{"dataset": "scattered letters and digits in many colours", "image_size": 32, "crop_scale_min": 1, "norm": "batchnorm", "depths": [2, 2, 2, 2], "beta1": 0.95, "eps": 1e-08, "adamw_lr_other_params": 0.00076, "max_grad_norm": 1.0, "max_steps": 13000, "batch_size": 256, "lr_schedule": "cosine", "warmup_steps": 260, "weight_decay": 0.1, "adamw_weight_decay_other_params": 0.05}
Rows from block 3, named by matrix and row number. Each number is 500 + 40 x the weight over its row's rms, rounded and kept within 0 to 999. All counts start at 0. Numbers have three digits each.
# convs0: reduce pointwise conv (model.blocks.3.convs.0.weight, 112x224x1x1), inputs 112-223
convs0.0:550504495520368458470526502513561483479541527566570468521434468532501521503493485407521508492508507367573553564445483501548463511477528446461490485463490466443502537561505545546417547497533566553452483442564495505503577484522562487479516528478531417556512510531494581545445491497462480474539494533507485498507527545483546497430505516454
convs0.1:439586503578517556535449513505457510501511455416467478536500511551484514456495495408439463513469455508501468482512490411461521507483490499559465533432562512548536486552479521499458584538500548555532523506475527507501523479534485529544495519532534524543560482498516494454452494529520488513468508508494563486523504520448508478481478454450
convs0.2:486495442492537479486504459528506476519513536433463518461532560501558514489488455426538419513543535512482490516474449470494524476471460459549522416410534434494480448503444475448422456408506492498560460502515454475489487485548547465411515470470498486454482521456436529489453442461454464496578490535445550410477490531516435443469490509552
convs0.3:533442534453498482470485525459458514494533543473509516491512507508445495508469451504480525505473537530528438557526454537481536530472425491476481489533400542504501554402558516530508470557520553541462528483495536513516538489467538535480475549461497494416536537509448455487523540444512497465466562478560540564476555518460517447532507463444
convs0.4:524512527485449531500493485522558528506458506509496462574493523495511452554505518519524451479422546502465518493439548460507515529433470486479532546515543537483476490566478500476442513511531536489555478557424497517465475474397491535527546508587522474472441518590502487447466485522542437541436459564496549517540486498529486438530478488612
convs0.5:485451482497522550482458503535510437547507483456524488462508455424461457502515467518461509501464508454510513521558502453475479489468491469444507531481555465474529440498518506552472588423496455464563482485467546497547521483454497533487541507497491491528467558468555473455494476517434423526458456453592539509490440572478551441435482538482
convs0.6:470556451488541567485501496500425502584506470535425517495497505530468476447521484484435522492456479486439514481506519532493537478537502503504408483563481521459484477516512467524456492449568514595443437537502545490543478532500510419519524494423454462463490529475495467477561453539457500504532458458491527522424521510497461452530533495500
convs0.7:492528527494496584475525525557468469548551554443510419455549516522505531498536437497535430482526578473490498485519508533421477482513504504569462453560481528428517455498445560509482506500488468522463535461483471566501509513544461510453498517538573474479515489453549532487552518563515444543488483565478568570485493524516452545495509464520
convs0.8:495576509557507580475439521550568492465557549499558405526402538539570479570467473518498520460525496470521459478511489519518448533463550457508543572490502460462428539521501544427507541477518500486487522585521469451528514530508552605564573509459440504529420523499455397433501497488512402473541445477501499507521508521434457511470487524486
convs0.9:528534420485554507488536513518518500491502525462509504481503518470533474530410498424506470500537489457479553451479480464504487534440498536531508483527542484451480472451457462582546517527469485503554483508503549485595510506467524473473563476530454434479488517541474507513473524525471542544594469505500487441561552585504548526457496493507
convs0.10:415514510547484496443422449444458535491575472521656532541442497518520474489485495412521504457451542503481542472492507484539512503456520448490482549504467488462522517544533493500505532497554504495570520440467457519573489480539543461510485513523519513522486533451467526537475443543514502523628552588448502484492529449561475519416496399552
convs0.11:481505471508518501508491525555464450523491559508558436426510512501474617485477489474577466512583493474475501498536519486563493556484477408473480497498511527542536457474511431513492510525485557573480467533525488495499447508495470550520430603522492514491558488443565556462471526483543478485449436560551514493464502436573491490513445542521
convs0.12:502513484519510510503505461491568538547453517468553512494500491511504456480515473501448482545497467438543505541495585544541444473467539421483502495529521465431556434486548463453525519465527454463503543553492497409496546569544473531540525488516510558450523443428479455463533545512506487511499482516581516542482467479585501456462490476567
convs0.13:403524515546492480535530481450451472458452544402485476487465518556519507492494453569505516519514526464405502516571471485550531496480471546471530512491545486513490548505505476481550459553521490489472539445432479500530526470500472480466481538600448477428497555505462473458463466516497483515515409550477505469450474531467518486541563539519
convs0.14:521487495477530498435467517477507527546434447437456566542513422442492522485545417465482554452520486452538570482493446475473491475528521526525523472483523529509459459545497507513467529544566525599554486465506562527536532558527565493455437471506538476502453534464503539547497497490497501558533489574480504514444540567503474585558537492482
convs0.15:461479524441401522495439515506487452535441568507505454507478489471459443474478523528494564581461502534467480453468577472461449464413480508457522475504435466472544560471440493509459506483507474457539512474528493501508544501453498565481501502533397538391498574523475507420483504474423510522489580474522444541493522512503532472464440486472
convs0.16:536466487502509543436503534465428514548536461500458459520514462445481482463502505503450534454467430414467533556518481492514493488503559453512502509477562468504433518466524460553509479484522527531521531480512511496570504457501498526583479532455529488508454554508440484537494444562478470427480468514459447539531459477459508497496536492424
convs0.17:481516573487446501490456512463476519480480505611461466517508500476508557544499516557572519472570458490429540532497496481474504507460410529480460508607478470484470562528485503489573508509561538516471448490463457483532561543479530495475472518524504457479445476590494493436507414419526471505500533529524539477495560547475559466484432466439
convs0.18:408430500409484492454508421450501445435558543474434481626477503512520423428482595490477554500520468461502486510480480463522465512537516474462517511449464509444487523579595479474443472474526495558552438529500461443528403530464544495516544498500477409506467471471469482471553484424540495430450547493432448505502518506471528461515510511502
convs0.19:531517538515533448484453451502486481448475482525447528453558482477470568518539465472492509479465484532528437515512516470530514478457466534507557501489500477461551451520470450440494553542479523534531458509474530559493604482465503482533547484457479475556458574563553487401483585450501443494504514504502523538432529561517531539517516563512
convs0.20:434535457502486455449432552509465487432469524495470527525480508457517500561561459410435521538563492405401491489475531510512437524532485420503483521467464538433500512497466466523560453477584466489466532527463488609581505445531525538535480475482515428538441507434478435480439542489488483539452598533492475505527539551465561480507512469617
convs0.21:550488499471460505501563505446450409480481492428467466543463450461528487513555503469482476539480448572493463460476460473507555487468497542457583475427526521493484472476490520499520469541474499453564492494494508477477527469523511504512480511510500542554494493485491480452468478455429505517457444499522484510463538483471553478519534461518
convs0.22:447473474453526524473457420444507484476596541497585522481524490538566392527461487389466494500518510501526481536506514520467463560447502482461534472423478476501469502475486501461506475509488516478496481496531497495524529501580476446469536416504486446508461456514499543472417488480502464561534514541482479495506456533502510482478463485563
convs0.23:411472492531459462494415506486498552496469512454573472546510491511488545486538580516525453541513533494521548426501414551479523508484450509573528560490495489426508487573464492525574440485539543601506485517506539535511475470523414478532521503492530461531542478556555489576409452519505403502499461514538472490584533524540498492450511496519
convs0.24:474475497579459512513437539512519520565456518505445463472447451521526525546575518547437468556546442458485464584542489484464475504461516558566551422526467493610488515580474536510471559557479480509536558465567486443535475500569542488541473457465477444451470466504495536543468480414476544542520485526448469489493556445417549477491510503503
convs0.25:453490488433429502434532532519480430523425497403497444498491504503548415488543519516538566495468445592473495552460467449475560544432476513517512484440515496505518469461495514583553470504530478529510516512517476469514495521555503542545487537536444521459529472570450441514448546505460505466465595478527473547502447537515446478568514496538
convs0.26:422514471532549535489511457508551549603499457459441560500499483544588484504503553437531516490546423461507542495499588435482469480481527463538485491456487501484501500495510457510504498484455585507552491516536496493504398455553519534486488457576498454457514520465486519453519515473460493492541470424502524541500476537484537455466440546489
convs0.27:475438469513446505509489439544539464517497505412466553554539514544448511474534520492477455554566524461470591470549527489482567472623439495554483516488453534481505478494457456503558468517467428474516492516459464539536487409450538479473556452495483478417542498450452498571450421510500498511432472420483463393493446492523519528564423430546
convs0.28:496484579467428475433441543445476541479439500490514526528524538526496453561561448478504510541453513544466500469489568528504516482416466547509422465527471558563515497525535521551534474519505495583495445436516487491494548582545495520473532516566465535464501505488528540551504568555509506512542574582518536449479576572532515475495476524484
convs0.29:487478470454499586512441534470529527522429519453539482498492556489380439490486552484466507539523470470485500536472481479454443541496468423482603463499484500504507506431453522431509553503436470439500486496485526474490478492509502508554442429425477467488511464470492459369472534451466450546573506457438511473493427496483510484466512524517
convs0.30:407523484517502479499461596508531505488513541459465471464573529501482474516523490436470488473463435461449467507497482481556466471585512487460452523405493564485501472490557466514465529442549549565498452478506398621547535508504467536476495481517478518472439504576524527596493474500501551444544508465526521472513561501441513475568510492496
convs0.31:525490450523514448531492440513471548542515576487457556438548498500554502509521517473605518518492495505455570520532489476465480556504506457470456520461530514480486482497501503503506481580538453442490543577494475491483501523507514560455512455397499538449486459483525535489451434539463507442453537491522525447475486497464472469534491454458
convs0.32:429548489486502491529509442492455496483453493461488425490584500519449492535478490565522494556516458468467545475501483543562503465499457520530522415448445561479542484529542487466488452495542503440504542481440457527469477463506451550502576548506506523459437564522439496515467500544454528492465487460462438448468482500493524443513432420586
convs0.33:487532520517528458517458561573530477481483505507540427507495481478502474433524454522544500558549491477457520488490482515536494511505498462486559520523549515478531496497503553528465505518558541469489425458494484540501493508452540570531502493495431506481454516465523549483565497441574410495512482509445506564477524474557550478453517534473
convs0.34:490470564520516487512470464502500524476441497557528462457533485540473492491537482441518521479490633491506455515464542480432463554523480476465482502482595487562545483542507488477496492442486500467438570553513505513505468487465468555549509497508517550580532574505452483477419497493535522461436474484544529531516447502480502425466444448509
convs0.35:532444466458470474532501530594500504569595542415470492555457480553500532477516512510486559445502458563441530470533524453501527441533557498466520510470499511501478588460448514403447477495474515539465515468493529550462467463509523525507500455520439501425492500554576488515447518486528484464486450439520474466493521465478497534529534505463
convs0.36:549506523473544540499481444431466433468519592472458504528526535546451510506539504480633480490490468484538437561517499492468457527437463494485458529487499571455537483519534530494455515542501473476536479458523411459509459474516518490494487473470522484515476522454535472490488592468559424493480441486462495496465491506489548463530525540552
convs0.37:428471524472542448482501475490510486468526486529403483480483516427457487500531494353479498532459474456461537521437488513539419489462490413501492517437434508514479547550539516526526474470518481466495500512486547457564571516541516494545500477468521467496467478429493535503555446431495527506560526516453479543444499517500470433450437510500
convs0.38:499592492492525546486492487526432515519501548458488529514534474511573510582484445512526503538550517545545526482529471555478463529523448550529507481539442492484485473480491502527492497485574532516547524440428569499510527527463503466490452491531531498489486491481470453490459539505479485525438562445469567411447533500554556439513478553532
convs0.39:509472438468420489422640491531502452486477488466471487456478513487467553514513489420490403480515561456467480517488478485530474467406507581500534528491433560453518539493533471480498568470467510491489478453483500502459557538494521551439423454513469498442504480440479466553398518444528481482440472446481562498455531497484488466490543519470
convs0.40:497539556491476482502525503547455481530449510532523531534457523571476553467478486542445463541450571457500540481436549545502524494515541473509519520494490556490449429585535518536498520526503505493499458509508487509489601480522587525496471462539414499472514589525455554471468467496508408492455481469516484569471532531486568503449494484508
convs0.41:527453487467512513544471487579465476524487549507553392527526472496473563518432476421435476455527482496542480490522536509458497428443474465485501640485538452486508482530484522497529459538481460433545459501536417498496492457507569493454502473474498466570509489474553552540480511511568523472456480475545485546468494454521477515534497494507
convs0.42:451480545528428465488475453492501599525479509494474475477504483536457473455486501462550510420549515535469589486581577453431541499453464500465487534529475461590492556502528483477457432480471490511532508541475518494484514483504489480509492517452480452444452527469533459497416488455540482487445503449500505533483491534503510469493465463540
convs0.43:586522464499494426541478492526408496590557467425501571485516470544464528514528492434457571494486499494551487525492480504441459439504496474487440442522524492546520437508510535544511515464500570561597542453482536523492514439473495513495491539564492525459523511511559551447472489498554528491532515528483444411497486544514514558482442525600
convs0.44:526490508469478564428457547534453418498455482479498497470489503609487510462495560486475529497477416508483495475462477483495517550486516524558537459469511477507543562534518582553493565519497487553488496490551486492470574581462479532491497588465413455454583480478575507486480460495524480511532558507442531519491491509444548481558448502488
convs0.45:468531493521568572492514499536453429481440530526473547429498590554481501562455496457519469510523536483543477523511483511411512478452474483457518503527576454464460525480488527505438556477509537419530455482546504440532471536533496522469512442397463462470457537534502426381490551463496548545568492403459489540449523513522545446474479479454
convs0.46:463525506525524506488495445502473526473475512504520480459514502527453538437507504457430475522535468493484489501514463513558444427464469455453570443545516483520490477462526521477472509462572410499489574478458509524495545525536477487551478510570474442456512538458451493509495464528495612476504479498427495470479519416433502431436472516611
convs0.47:509504478515439471515503499486451504445481500460432507480552473434457503496639440463481502489454483478448439469440540481604465481515461465484461481449542528536490508531490482490564496476451507487504575416468498466469441537505479513497510460459526440497474515421442499472575446431530487436464485511480520496492492488539546564551507473485
convs0.48:464527483423528469538433463440453509557475453525490431471473499510466459485435519570512530537481480480503487504521434557461467442547496466514476533480582458540535478594552507463500478495515540488562482487474497501462475494547513511497496522461410526462499581473468450499448502477480461507435551520540517540477468490456503483537460550474
convs0.49:465510440435540490504507511492458509527549591523568477475609518510389462536545496494469479529477475572469431486539459509450461582440542491558512465508572480498549531487456419539473457524487469484488470500479507479548457548535460502537500433472516470490504532496436451499480504469454498444459474509548471495464569526470553537525463506510
convs0.50:583514538459521516482486534545474508480561508443483462497539513533485475482502497458470494539496547511598456478461562585573457475507503513451465474477512460544483458425447505468486475491531493513489511516518489527513436401523548535540504548577511517504598488481490582464501508485606546497428601513518461513512500481534500497503457456506
convs0.51:487482501512515517478504477556524484488466482503439525518552537615481492447479477490489492452462497550508437482527450460430534512524513527461535471599505466430465474485518461552502513489543474597475483574518568506422420502456481522548554499453492504467515470511544477426488519505564525529511489491515393449491520486531501483459544467478
convs0.52:432535522453528511499488428537473490514460470476501437539477576509424528497533491470437486557504468535444571489522458445474462496469587419518498521613493486509519495517513482517485463482459483525503466484496444500509488557519471545469482417499464450473535549486458528423450598579492474466486458435467442525542483493528469489510452474554
convs0.53:508448550494433507499500483552527493469539577424495482510429471520486506469454521524544455518535551466542522566482449527487433527426485461486462527481485435470491491493564532528438465517483581485542467442550535474471487453438571541471550507520516447479527480506507561483560445511508475524478555504421409434600491549513499532519521531471
convs0.54:481523492442517501477471541477509424530473472391522502548483540532521520504487461435480436501519563416475458528443450472500473454482525469534465477545458483542451493467473476475545489457517416524532456563466479506472532510517418524513538433499477462514502557456547529518509430517493410487459440497531487481527466513551543553455545520409
convs0.55:452508489491564527503536452434455521550556546509580470479472509577442540467513442440450542501594513482505491503579562491426481547476550440434472566523450527433457468502475520512525493541502465497482487508537566539517468544449458543508494514515544561462494524515529461544470500580595508587435500525502551473486536528498505429493512502495
convs0.56:535466492532465454575513499574454498559499565529466521462466412508489560521450519508521560500553541527502468445525499517482479420531500555519605481484484484495526497498490550467474513507493565370454398502602463477495550522477513526499499451470494512501491560453594569513497473498492493437405494595436460493430476481454487499544545560536
convs0.57:473494542552449510516480520527518523411527468485529474446519551479498506494514513489535416510505494486475468522567501495489460487418475495493465522464588474458465504512502446495572422536527485508482497457509507497530456501502482461561492583502542490520570557452486455506469543537637468484498448457470558465429498487471489438473513494495
convs0.58:465465400495480501508536523475474552565445479527517428497503607561474453423434470482505381487474488508534509490450533473566480497473544417489515561456525525429517545537530510568512506534499528474514553509501508544485468514552498469525450505482515408408524560429437423539490499496542577533535487504507484473562508500456565496559447458470
convs0.59:523519473536471458433469485479426600463474549437535514488532445456507475554450488450474483500467511524513479476515543520495446520538490496516420509488452513517502510489516403461458527439500524468518439534519473467500579459517533583513565492474477452478547544550567543503476446518451475498489510511500455407493531522458497572445444459524
convs0.60:525426470396530557503533445478476453534504478435495466494556468492489448498468479447459480523468437522510481434524455516531502484436538432512460522517455451483503560515562488442475500529473470459444519537502461567507458570484520597517455469417506463523491539450518427485474455558469550477491484506533527560513493512561560458513482476520
convs0.61:485522496541520499522453486455551528437488456487485480481485478474552478521458495495518517454451497429471466497492469495487462524442500497545486483528553478497516517583488424499523439478457476442445452489479493506507457491494441520467529448534513553487496514401522467466477518459440570518468506581410406461492560557497497496551490463461
convs0.62:531493524505458559491452431494530584550469424509501508531541461551496490554481507530481538491513476465467494550491535484487440538447481507528546518568474557545502503523446602477474519407478543516450491451563536540540561468452487496509501530539551582512422546466553516411508571495571435500468528520481588423424477434518469531450467592571
convs0.63:461538470533469484481444471514470440493572468529517511498492523486417483518588491510469573470486483517523510469436449509546419514491565454487523450496502514489515524542461524522491506469479588409508448523561457572556543602482511510514462470535450507465458546499559515413540523522502456518420537539488503507461485533449473487432438496555
convs0.64:388485459423465453509439509465494508478481491448434458483557479489563520490488464432513540573507424496461530526550487461429485475548581453519604471401548553549542477505503485517552488443473527434463486504546471474493426494498455517494483464465530533504442481541560434556403464409482429524550478490599548462513503556478433507511507510471
convs0.65:505501539468482473474444517504532518529492501430478482540483606479445427452440511530452514494513462408533510511474516539497526492497429521472582500559439437456502543486487575462463528452521436401533603450513469517490490482478525553517501574538478503464518529484482495471441539487485517457526539510564399582530508521517477526484468499565
convs0.66:453493530462522552523502524506486531526494561509463518479494551471494464454534504516467389484461507467626522516472519516488443439486461508488555467541574517556479411484451571507490493451521486503486481504450458461519487410524439453500438511477479452490469450483561530509576490500567531480474485563428456552499510430516508516517511530523
convs0.67:492502540447437487426488542463549458594438514433492456511502531511489490492477486463503508469451586497563467576486403524471460510510457505549528590635453532516490516514548475465526467432572470486531452517551532435545528549525515494504505438524515512472492494469528448440502505522489484497503515504518507428445504501483475532455453455505
convs0.68:492597514524505507527500441464473471547451526483476585439503570489464435522555468536517432454500462480458544566497521452458497533417412455438475467594523473463524612521507502506452486476532439480446496509512528555585486534527438466520516437485503531478480476499508524444469488550401498517501514494523438466507450503478565527484464486438
convs0.69:495514637498525563479462459548460508531514500479455501507498535461509486481529414527521469498520457447479493492419529494516452493532516471539476552503529532498484493530549520417487503481538518525555408423461506506550499496542554495446422487542527475531517505613526471508477548471521512520487494504444558528531577531505560533453496518492
convs0.70:412491494500490539515554443552523506536499479554457495470497503463539540567548553508447464495439535472392497540480447439467430492510523486463526537415514535464455414534490522534534514428488465488485479517476466564535537540476520518483511480453486474462445528519511442554537485483471469480518533467589511577487522462509481409513487489410
convs0.71:535509468458492486455479496448520492502491434471447482486525522439445482520549535486490516515496513401555479448504562526472452538502477467543454526433525548556534462511478555462477453448539548467500524489497496457460510520527474554467526469482601554450445622435495525549490505460478530492492535514461597413501445459545524458488534462484
convs0.72:458474491473489536498412472433401458533508504467457536440450509482461467528483519440433552502434516508491455483493468447534535481537527483471564464575421482485429452529480486487506561544483505519537501463462471407520445449538481465494527525510471375548427542493508490465508430488450499487473455433515519555460484483516477439514484522490
convs0.73:533529483488524564477407488588448487520486461521549478508528539482540480532496527462466518543542415448521505547444479471507473481454527491534546484480572518499490469460483497577470478514488464429471523492458484535494557495451518567526479521509452476470525489485543500527425505521544447499530468463482491571550487441502497467551532471512
convs0.74:495535537484467415467509534476471496505497491420513489510473441592513474475488461455570532552503454479521497524481481511469461504483500481532503531558473488493479519461521529559547519421519469466460537527448533498485533501508485451417531539529451416456448466493465487491497595473515474505436619459454479494467499397473512464552472469519
convs0.75:515491527434513467525528491573417502501459507487497503450522468514477574525457501529454487491497442542516481541494465512430463496547473513533471567485463491513556496469526563477473503506523515498458539475588472497576475481544533484538548426405434515455465582502491417481469511397474490495497482422546484482473530539481479450509461578500
convs0.76:530579527501510497585528471533532497518467509400523521427475490496510472488534572459469466561443502504476486544482535370484501457527504551547477496467522492491499487510524472502485526513521538508444479525537497500464572469480443525472480421441543542490547501462439506541507501481574538531522536475488489542488487479504506495492466443412
convs0.77:437504514449532479477481501569512470470552523496554521536455489469511463496466528487473496522558496468448463496480524511582447460508519476559531474463478543493475469501469495492530553486401536488442545423522547452469505478493441474509535529464430473556559468521474483494432469475535538573486487573527475511435472526585548472490552493520
convs0.78:487505480461528537486455502492485493484496589443570458459505528532475469470479533556490494485497451441494476494518405581469551546437518478507518487425476505575475570445562513421490541546563470488501462518518457463441506495487513487491509489512433469499557472450498442499442520426492531573477502538486483488470534522437516457545445466442
convs0.79:533508447415551557522459493474528503553549510497424458503498435490489509519500488490495476491514510474455510550508440459471473458482505535521529470457489539490542451517587534460446446481502506454475533477485540585537461553449466531564442447535510536499502475509451496557500463541441473581463491481380433499475452531562521508460518555465
convs0.80:484491451513463426461465509465486506420456588473476526476487543517525444538501522454537506500503481496533508423540458445569473498483490464473449455519519461534449481474514505454555498484467567471514477500503571529469554508507512451439512496552468488482466468457511592500573501498552438433473482490433491481541498473527493434509554504560
convs0.81:604488479561515575518549451480451535481536465491416474449492457433477513519413506427483535534466456486518503525479499566544465509451573441512477473506476602578540505503533427502522463526597483528512491418474459529596447531471490473432477419497528465430454522448501506413543550472501473460406473476477529539470495438445535523495465514475
convs0.82:491498489527480505449497608516518476506440527534490509448498474516472478479459488461496432513439452544485568428576441501513492465504468458520555518502454529411507484570510527472462566510512487534531430573505500575452521477437428491493517539540528484547560465463471501510499492493545504446488461554486517433481540496574570488530527516557
convs0.83:512495483499474600461459482449542551486508515469554462500521511484499504571469476484465492483452464515466460537458501465505507490474456513436533518494504507418495461482532508478477529555475529571559498545437518561554516522461541459501520460534464531529477534535472421497460539471508489543461462535512538404521445468535496505586519502587
convs0.84:454520558526514421490497476604483399472507508477450457541452467471482507498543449503559426549531491482505457476602482544512422547410529453522550530499470526558490459562428502521469458509539581538486446460520479503466508442560553472532551455531517465455525469532533583492519442466495470533440540512465437440551529547596475496527513480485
convs0.85:519509495520520581503486447531404447511478463505514508466572567473483459608497608537528476462439474513604497552554524475449457530450432523500475428514509482529540496463508541501474479462490450482497415562515517487492470546475516558494458482443452506563470446534460522549559506565573435540443481456490516515472573525585526577514519553440
convs0.86:511478534468535440503532561520512511530487511537500478467509468556441438540564464515496462513563495478509507498490529481387439484444502469415531486539577544490473536464503438428528493425529496453428487524546553505546488494409550531519521442468490471493521507483479450488527445538442491483476476485470493530467497519405487503492465486497
convs0.87:527456489509514461522460479483504512497472506498579449488441525501480411552455510476504498558488431447471595457464449441565445459492513456515455476473510489513574473429554432557512454487584441469508522478449490504489478466500488576505412460536511466491545463517498521511472472495566444470474539544498458497465450497498484510445525469518
convs0.88:535431538521505564580450476446466472477525527479580469562521470497406468496496489499527514484512523574497471456453481494473528465480464436516496508488530456531493472510459478624491508538497434482441514528439572459444476507522492465458496517448540486515497499498489564489427438532458530498524493533461489415518525527469469522509509538503
convs0.89:447534410524504496524449511444515499489430452472465521471470478399430471471488473538481479513427482488505477499497499486521520570466483488534400518492469508476493565543570506491464495500501568581467530451485470518521497468491516515470503463496468449469452611472530525487463469532567481507619535496429527492541469517444527525479505486545
convs0.90:509455515518472501457499508559537543523488526473539469549447545473513483496499465478524578507507471490511537468460421491448584475450439451546483490499460568546546534555483555472544435496498473459527516502451439540538545528529523506431539437505522496476520497483503454483462482449505546489512521477493403433475628497472530516475489545522
convs0.91:522466475491567487471441465567425528526436506538533488458481511535470508478504490592450472548483437510580459406474555532491452530487539489557515455475537522585356474473457491465492439473447527462452476413475535549455547503514462520504502465479484472567502586409474563519538534484522455529455502429530445477495540509477466453457483450491
convs0.92:469434523465517481464642517517541463475483519576450549506473548532447516494482425449524465519527478564468532519482476449444489479443485487413551491484500625514514606504554477474502448426495545499463435490459466494476549518446438480524455527545516466583448495494502501474471575476470476465488460500512520596462519493431512449473464464522
convs0.93:534541524550480513538445474466486567484478533485493477484468523614418482487474499393536430519449423518553491464460605565515466491476541444493475503499494518525500447471534564504500528428481513493497559535484500544518444534417549477439461577545523520496493557531466545475527531512480504512471599525497465590505532515504432556544476436450
convs0.94:430483524494421492500498504510479535529506487461480529454496449583579434492528504412503480491495480468532490466489541432494521475478482496447434434534542483503441561502500526526501502537497440517527519456470481472528475535511511480489519450614407597490544473538381557428421511503480529491420589514537504486494520462470463435515460520499
convs0.95:582427487429476466537517505503464585538563549450466502507532448442500521550449454508531512502511543491547499506502498484418479542532481482511491541439424485515549492520577483454491479510439588561559442511528512527500507556421560457474495478516501425517442554464540570506463510529541477528481556548515540521498487504565501570457559512480
convs0.96:485480580493499563506445554491486515520492460624493544543465499449502468522533498471459458561560448562484460539492496420557522472477575484508522502522523428485497463523523467541431524488544477582515448518490529536554468461539501536547513467527524549486464505489466460457462491445496457512443491403391505517488519484492480489466561534493
convs0.97:500480471543558521546459487548517530457496551521515451513438572587499519518500466399534395497480517554435579503518516535521504460515501452499483575549493474488488527571487478542570478493535428550491510479515519514603446523569500563479521516502549454456555513459509553540567509465507546484461484449508447471576505561434511522424504509536
convs0.98:558457496504486506515533504488445527516473506473480463467475456471442539460489528499417500514470475450546518476526485512535464457512486507434503493437509513561495460480602514583504460486558547558495438438472558459493510503543514531556452541493531458576503508450515500469477518559552497533499582416512507426462467497481520573464387512544
convs0.99:484500498474514519434466440423436433540531479469548520533494495433561464520557471459477480457533494508458548470472469533473519509496499437472541487497527508477496465479508510439516570401418510517464522454501524517533454490565543508478448469556480413476544534472480502493385483459396489473591530513511511465457500481600474470460492487518
convs0.100:486479481465509575518472533563472454471488521551393523461505504522473507464470436444463470454545502493550462515431510565540407497466559509466474469514485529490472456527494428427423562489551518418494503503552543522454516560466520550490519469515513472498485445422493460449568468535447509569508541503505470532452551506507497495457524519464
convs0.101:435481476472487483424574498519418408503499487476510492518526504527529503479538511538481548513451457517428482456589458482603490495512519374489523509451469473526463575487474546525445555492465511543461519526461501545468613539460522509560518535489507470474526473502475440479447519465521446514433570530516470455492482528467493452566451478463
convs0.102:469481527463514476522439507500442445486452453582551483459503486491543447442450515427453535469497522431456520432514572518466462525522458503490444456480509520541528502475498493461436468525553492518555518428509476446521517488475467466504463453511466453460393509439527485459483482514520568457463457485470562497471499535541499523488509570490
convs0.103:478489429500510476463547499523489588478507508505484478515431526537522538483448496600468469481513450484494526517490462493519577415390495497492522461451546495544410443584487459474573494474447530500479454478508466472450460586532420508487486542520435520492471517482512427419439575464541518444414529477464556432472496481491492514495514507461
convs0.104:436500478530444488491458507527476540493475507443495527510534452554472509446511550486509463510567516464480530494464494535505549580439510473493485456498550552487456532468483533404446482522486441556520460461575504490505472444474433424491497493535454493456547444521517533480385531485481508463480448533499519517461541462419523494518502513506
convs0.105:562524432546546553551488456473503443437547530507460472494508520443462531504465518561527533418493513454453536513535482518502472478524538483505461476486514503536549470531485463494495500515431591476528500441498503536529610573492519507420473457539562464517507611474544463525457468494444517466431532451479509446508495486476539498522515490495
convs0.106:422496522560511516521443470515490476468501521518486526436488448461485442528471475544468527538526489393479520478507543458434513470455412479504523471483513475553495472513560508460507519569496483420580514439567566497454490525527469562474492465523486442473543492452441518541472533494462557518479474474490462442476489404657493530483524523567
convs0.107:623487485436514549427461528470511558530484538454481590466537540569449474498486477492496496508508600454486574497473539528442505494484539474492511532480427491474535501469531554530467506447538418487535445535536507482504488496479541513538522544518499508454511510537493517545605470574563454512488494511486469510463496509502526507453484514470
convs0.108:490393467544531499436516396462499562470485517554535486485562427474559521478521492445502514498467504497499478474482456514457556489436435464508502494455484542534492476505502461490474468503515498462474463494515494440535481552502559542527447428512468444440483561474516511485442526478451580516594543441428451488489510588582467376532493433472
convs0.109:548509481477483467539459473515461505500465455506477503470502520527505534493491455552513493507544452464494519527510500518560528501486501503489569495572508495477465463510506464495492515502463531473557457489488473494551512544479487505554511458504482506522478496419549507550398469539492468490585488591407504473524500476473509523495503525506
convs0.110:577477471511514503473476510545493467538442494444442483463492543512436447522411460424440541460466482481487473486437462476496501476496524393416490428482483449549525498498512450444475434494499480529470451447462516408470475493545530507490464461527500434619458435506558544469485503507507505520490483485495496492473495517523574510568532459451
convs0.111:569537545598481480549480514551497539570493514430465499436537548535456560526587445458457518591535470489527583517448487519497481505538554422517487474530510529488505462523471530503501500507537537460509594533539514527575563504538440490448540463487496463504485490501464497455525445530500459555441465529463515470509518609529549514482477522425